config = dict(
    encoder_arch='transformer',
    model='contrastive audio-text model',
    encoder_norm_position='pre',
    encoder_parallel_block=False,
    ema_decay=0.99,
)
Rows from block 3 of the text encoder, named by matrix and row number. Rows with one number belong to one attention dimension. Each number is 500 + 40 x the weight over its row's rms, rounded and kept within 0 to 999. All counts start at 0. Numbers have three digits each. After the name is the row's rms in percent of the matrix's.
# v: attention query, key and value (stacked) (text_encoder.blocks.3.attn.qkv.weight, 720x256, the v third), inputs 0-127
# proj: attention output (text_encoder.blocks.3.attn.proj.weight, 256x240, transposed), outputs 0-127
v.153 095:410473531578555501502581459537525495513429493520515516531432547519501453527484443463497462543415546524473532553461502513520536518440533487649592513450497606475488475435507420536509536483491449438545501471451473485500546516570467494521567530560491550494527465485456497555425459532482424504533478410547467505554500463535490499492515525445479514507536556582553488514480505503484461475434
proj.153 090:534442527471458517458395471494487509508493469489563495466570489492527533511548542503394492482545506464497519494523488458520529484612513498508481471560527431562463506524501563507473444589492539513491478578515551491524473523423482477485458407490458475491495428466496460510517463568524512477544499519455538491457446594440480464558490472474526507494520505459501494499496504482492525513542
v.154 106:533511582473416460487522418565502524555483502539420509559491466547500455438531429470454469489509496472542518493565456524491490468474522448435450465472512480495421478507443430463527527531483632530452477510490555491455506522439519517535502505484472531514488559522453563532543534471498518515485551431462543472480541471464510541472507457564429511484480513476549500539486440514522479479540
proj.154 092:470537440535506499462499563511526446446521527539525530462457443453501523488504493499517449519473487511484443465412527510491437524444452535501615461507465488517560552530543548543527506432508487539548530501563447522505513448520425453498490527457543521455555460468541416480503531512406526446459496522445435426559482533559541555525468522468543471419546510483430495503549473443512514494500
v.155 100:485492515490507533517537459560438538494540540547525466474518507524530442484562628496470480467468485423466512499373568475459535472471523497490554543582519431474577525575566487539463501531478476463358571467551507439483485504555475531509547463464510462527505472557534514506480484532506480468499573534552539488524461537551558454543497491536482501516456474471485490512462546561498480505487
proj.155 101:549507449481459484477561522504428528538503461438568504495445466519483506487518407520509547512491554574537501467535532520509463384596533504541487504465540478462526427480511496518525461557510465562528460506472500475569531546510510451469500404504500493519489487487497509393527546498539491454496424440460505516482483419458462529463460523475512454453538498426512547491523489496545539506443
v.156 101:470496436550491483497543403502483481495481532475513486465572446449541481513541451475473518560510413523496466575501468471533397484461536459424506486492462455542449474506515444483467590574469482450539520513503480483520479498548478490518587442490496465456489474493485502508515480464522435529486532546516454471553525481497535499472557546524486464455405435520489473472434556510444498475535
proj.156 098:467480514511466510498476549472490513506538433469494532561470449584543573524560544437552489492522583495563562500484526484485504614479477510524508508418559466451569501454526504521495471451500510501501523571434579566472506526540511555462481515563508479504535559546510590518515527478484467477505466467499496522524513587546468485490446468513491500465532562474504479479490507487564471510435
v.157 106:482489529532522487475455535505482502511435568546470522565487500550475503483543570513640456505490511440510431547503551430505563586477475499474472379531444599468498485481472485492557493470467513435493453505437467485433581510494457515517482522445522468531524485529546459496463515529434476508492509472484503518524552457481487456537522470525496479523512531510546487538515483494511583385512
proj.157 097:446483497591500436452477474430449510485482542454513451400567482523557496479474508487448529602469531440506525488535450495465454490563474502565538498459515485532457481533552543505490514491505531521478540433539514562549516520554472495448536479504447552500480458416431539485541520492563450448497500495541495533512492559515537512463477538491493560499544484418498507562476481504458420589526
v.158 110:511444507507521455545482521521530436503573484544493580574519474506500547500461483516487381498479519533521526512514460567489493495424487460496475566531548540474495528491457493514513490483444597413527518558478475455486540485518471459578450490494469472513501481525456513543506567548502472554525451427490471486562579488502535526465533456528539512503447423554463545517482433480507540439474
proj.158 096:476593417539522529463539507559432480535466493493468444461512559432491483523454497447499528525527418477529478520457542445526415457442482513487510395411542481531496513543505547492503539475509506542547460458487465509450510525472503537434560539472512476477484537531493479479420486486527534517489515589517520428488459513563465469432443546493468382503493525509478508532511482532515458526490
v.159 097:468496441474520505482533514456510411488566509578506474559487494506498461444556513578508475497522449509433470574559614497526520514506490547470451505465583520498515530533521455531570454437452421534562487559469515451469576464521485519490518563477475498475520479514510456540507531404450552455506536543572554473561521507403476486456497521480564514506492488519519512516459533500616506499547
proj.159 090:472463616485461499555525518538483559513504457470546519465534488507529508574491517513480501554454540542557593519421404513481445497495526454535552471556513538509520412520494477461395497500538587503482510484525471523597499617561469484463535434466507467534451510473501520515496464515527491523513579504456463429520464470601463449560531459494468482498450476469523477492534540463431447550516
v.160 109:514466451518454475457494492453490473462511561554497527458486471456559441444473482488532568494581482450505503527491460520505547469535465551543430560451572504510399491447502465557573445469515489558519483497488533492540525539491516468495521501480497495517491484494492456476453477513467453509505518472488497478553478475463508509551528464438438505408438544512473505532454414520477450468574
proj.160 100:429516575519486515462440493526531463492443503501536410495530487527511521501561539519485465508437497533426535516518515470521444559483505496445557490504443509535600485558506508449474516446503511511498537471512489534515459461518493520429460487558514518533519514532461557562602571439445492447489528492515431426419540516524447475508492390482523501542543481459491498559478542519581471535520
v.161 113:572552464476477514468506459491433475524507418456569470542486504533490519473528542472411515503623518490535547493502510469538448435597462480484491477486520476570528468518553495443497524485535498449520500484468473559475538556540544447497547482498486382561451494508476497508515539475495559527503523504530496522551465487537527498536441506492529418525514486430563552458545604557434488597508
proj.161 105:494457494537474529516497537481532535486474491491486557473510504539559573571507550521504416495411545575468581616508443492520547578554497469492460521507533428427546523490489565501498543526452504482429473519510507482523514510466446521461500463526585509506541546553526500478514515473467492496486471552498511487457492518463470480503507512472464514465483478489490437503476505440580529447495
v.162 107:524550421527526580524621467472486512540523479553547438541485525500456540472504527559457544548491535496520469502547514546530509459459482508461496549473483463492432542502438532473548579427526451507491516492522415451519553507494518471560486508540474445478500479523504518506515503422460396415526414536503477484491502520525552447480508538490512544551544467566501576453552440476478523552473
proj.162 091:493493553484497423486492474554536500424513467422487483450519490515514484477550457430511448473532532499487494460418499516427520510496482507577536492516452538537508465539560468541456492583509521536503444584513547469505532518494541434505553525483524539557527491440511466418505520527468628505475532419538488582492507494434511595456516495536510556412504489490462450537511538537516509452499
v.163 106:471452561469492583530512468582454489445488466514556523512466463486462465499508476530576547539489558473534521457523624533481498522469525431529495478534511552520527614570534523512530515487475498500420498497466480454523538496503435555483469517529402455544521476480519475511532551527486432575473467433511476529427487485451562549384512470512544492528464431529613504505477419508480564461551
proj.163 097:574548514499509407415530467470563514491484597536472533509490514523502486463396445544426578433544501498525465460472400471485468474477489512446498541510501515464489478496491481460511508467519512566536548467532554484473485451460523461502555551504515550427518435487471534470495491496567541450507444492421463468543481470536459489538554444465549461491569525403426500446567494530555472531502
v.164 099:495542488537508525587435521560496554537491451538501470537510439592478526496516545504471476526483540562437550464472462491490525534490573473492463511524483477547425435575471435498474522606524522477512472595536477485524477545503502433515509539487601507478472503518539518498544511470522470536519460534496491527528506434474452438550447555475445521483479502535520441490440508423492529435523
proj.164 091:496478482512515511551482466460581466467492530502501497509525563396535546493473446496537546608500441502570504463493559542489469487547488545440572500506521456501535538536495520494596522471465538429561525476512484488459512442457483558521519496561495454515495527472453546500466527579554494466511534478505527500423411513552605502430455487510536442552512537503502482474507419512464520446457
v.165 104:555575494507477494549463393573569494522496458467488457514438580606464476464557464488525442523475436512525549496517466539497543496544497541518491511549567485473477562448471438468466451543540470534575529583484486466653510525459503569471474511437577488450406514510520499527557560529548460465465481539467478493494509476495481550511474475485516527473516471548437478527498481545417426487493
proj.165 104:435506527551524541532539578466522506488492558476449551501525515486449484507454541520494490420506508486476475526521496487462483516484510472527473487508437518521496539562503533538538574487497504443377462521523533488437518445528539474512508506548459470546526467422519516545423582502500507528507509528522564585499555515424513462495541547533483548486582530532583503562547402446540474503508
v.166 105:435508501487540515463464524514468509502536499533478552459534605525519490545508488537465460592496538493465516510423478539482505491377506509496495495491432492474436479578530529499547459516495493480503502512534551580462487522518555486482384510505496471532564492460408492464407496496506426517561493526516490422554569489457565513475489429515480416483468461487476470429454469504510492448478
proj.166 096:549471521473475455543579401504506504474494515473492446553509425362505436480492486501549535445464499498500429459521433533564536499429528481491541504512554513487465459473516488490483481504577539499505521466527457407595523543458512478511549531470504527500479463522512533552473477481521570513471509478465517447444439530538490492539485483490556541510543490513522506485531527508507454495501
v.167 106:496507524542500474509500532495453517564493440475496451541478479502510439483441561481558531443445484497473472460499491504488497470502519471489485562513505424527517463497555449391501565607498460457516510513523513460438510506551448456492485518531471466492508399492567434547501526524493468457489534562501537487489518570505578488481510503506548420471490480518533532480444505543460531482490
proj.167 096:499536432533459483553562475528469544502484479491557506507476566602527493473505403514487490481561505507509535494523534494441529484484468459543515488503510556432520543430473533532521536454491532525474525467459497590537471494466530492515528522527540506541441579530467514447582440534509548487521506368530479475527527473448439558568491495552497523496517501407578500511545484491513491540442
v.168 103:437501493446523519500535491577520494465489486432442483595401504532508570511554475554514461491491468486518550444508465436547562500487460468507520439454492506513511486531510495535506517508535609555453457561537622494533506510438538460413452487499513501542492478550516518528495514487491430501523489486458476513449478558524507453529415487422463444502474442550513553454456557443488467581519
proj.168 095:586475476550483532477456524467562513528504486534541515460520509401467525515499509468469581501512585565554479508482473567497495517518468483458480570542570509480467501460472495528439522505499484499539544429473418469464488478494482544525467482508582520505429560557469462459420473464513529550477554546523503494464499426530537503424527457550490476500504473507490490534542534481520489421521
v.169 097:497468468462532470509484539455483533506562502489532498465497463529495482503510448560413524446483476565496481463478512494413525507460544500477473457537519524528486552584515460524450506457572481498441549528570549459505423483503515548445463555542493569537488472531476432522525477394471511470515474497485548399493555480580533489480488496471498490464477514564487520495508507511391493469479
proj.169 090:540540464475439569480523460531496474532464531520523523545474522493455492493446516441564506476458499494525559474475541509500539508530449516542504651437570489452553493455493502476549436573509504456561433464461468472533551556526548450526533490466517480453497512486530575394452471524519483538475458489500423619532475479496465499492524530508437466486530539443423496490510531487594471553508
v.170 105:540480553448503502510492431461520477558553526541565490501466471501504436539536494508501471466536457472472537578482546451522450481503462497480484433447450522515519552556503586456508525509544535466579493535537467466486447502437538517573504460476519476435485498497524467488465534511549479498548512439388528460470435419458514532507440466482376529535480478527545541428460549526476516495545
proj.170 096:473520528507521521450487541547475510448482499442431451510468531573441517463485459507495509553561510500544527538513475470550476511497566528471508502525518468558452495524536458584559470406451472511452499516492474460530551513469453461471522549465497527473488486472508470561506552518472497515443507539502468452559493548513467400505525551536611485460500495522434480612505408509529470554512
v.171 098:515452517529490412504436485482518563511491435424484458512531478602539432465523418499488476479414514459465518528464477490574523479484598528485501461473500466546472528528503487577490550617489458447522527476465514496500469519485421485519439474487505478495532460486455554567525497518466538528462479513534510551506473475415591421515525490514534472495521514475485457502505498475532469491508
proj.171 094:413507489526486607465554521529431482511490537482503530499461493511499553510560497455508515531530497540518483494542500462512499474493491443565483471526444502505549495529486517501519535447457559494492538476495527485540556468451524502529477535512463475526484593491560447508490501496562501508502480501469551440492517571531526491559414490501483528500483503450560505494436455530487534526506
v.172 112:548531473396482490498545399512467471537529464524548531540467492531475455480464468550493544508571493477479495540516438462471529454554465516506562473471516516448487524512480491526535480387464554548533545549519469561503525548493489491496590508492464444472473464486538431469496516606430484456453406480445545472498494426590485545461496493511461545508440537485565580518478467576507466442511
proj.172 106:456513581532477494405430506513554548512506473467476559480524559471518556529574498481457554504508569524569492501442490551434429551414475503528538514503519561573513482478500528442438479565518471526512522440522503508498546483502480534470496517475647491545512539451480557515450522418489519476490579471503439519439539528522468531517520412550503471459518517485488444492494515441490486517556
v.173 106:461485477486546493539551550447477533529470554495552511541508490446542561523508501462582501491540538544497514477541418513525472533535497474535564512467484536602456450488488481468515553438476538481398498521385461434531515500598473535501514502477446432512520483409468512530506528469461475582551493523523528476470528439404496547444547458482495473497479499522556519530441449482467583423501
proj.173 101:549549472564401457480449441513561448484475522531388569466540482560518439502506482476506531487584403474514470508432532441477462523439501494499509444516526478452529578498458544453522477512470560507599523499484564543504519430439487468525469477536510565450492540520547495474502467505495493440476431476477476494540548549589486519548438485487521544550554496462426466514458451513488441468461
v.174 102:493458608477444529559443519470503541497425494479500520523479496508429496475545553447504534540427508478553548551482394496563447447523542517544482482591509455523553477499429499529537569493516459508485562485537560489543525531554537561379454493534484506480536480534491530524486525478432494534514521464496488492490542485551463440540528469489451536477498499483486479458537521553435468478549
proj.174 094:481526413585564490455465482505523508513539496523513508473476513481487541535494515490483474468499538478442504383472541480485523514503496503485523563461442434477469518467471493433512511566480537518474464557421457536519462420466435419594519491550474525519481418437531523490499461525599507479530506522477461590488462526486507494482467525506554523551566517536533493500533545524525529495467
v.175 098:509497452530516585533491446512521489492411487438480565516430493503461537501569517542489446510454514542475500480453486439477484560565511474491529536475468454502469428494496576413507464574463449553530521526472554508491471590470476473553495466598487380468532499436522452533515512472516491512523524491551510500478466451531498497519464526515491500495464474474522546523527535537522472516499
proj.175 093:504540475503501480552531524472468516558505455551430497526512550504558488546461514442505542451496505481563521507506462539494497502471480449490490435549572509509461527501478589539452496505533521469486466459525526520498463454497486538496439507500513499526432573569480469482429427535519537517515459559520566521455451604557435503476528488457459483526559482499530487422486506493515545469527
v.176 112:559461570449458496475449435562493463530568410492467482460446402535426550517528462507549516507492497513441507497474505543525476455531460454480525528493467511438564455500477543470477497498531550523378433535469552447565545505516463492531440522536447493522463499454491532495480521508494491483486488487441456451491475457537590521476526445552471463463499473494477512435487501529507526467438
proj.176 098:512515400494532539436559496463496496502441545491474512529512613455484492501484530523512482440548520532509477462437509456457516526514499564532461509523524462510519514521472496514542427519538530531575543438491458482497489506506546476393553480422525433541485493549508442434538548458481496497453516521510495483506477499577429517509471506505521457430484531493476503487459528534538488563481
v.177 109:491494509489516508544507518501463405492503419524512460456399483500462576493534529497554576499479546499521499503534520462467553459528492513497463448500432409511475461521472407460483508499429494536497505519440557469514537432456515451495499501482554483543539458474531445552456488421529479502485511529454491518483468489481527485532470542460495548479600479496556485464516523556498435497474
proj.177 117:484545486489516553534500543475560477433461497470494523501537441534456484460448491522517418459508387494450532500506457521600530480463539519500522518504505558500543507440523479483506566484573519430465464513517490457519491502470487527527435536534442475485456538504527516478522539601517479555518529492512559408560501507360456495520528412538485565492521475479550453478501427466470506512497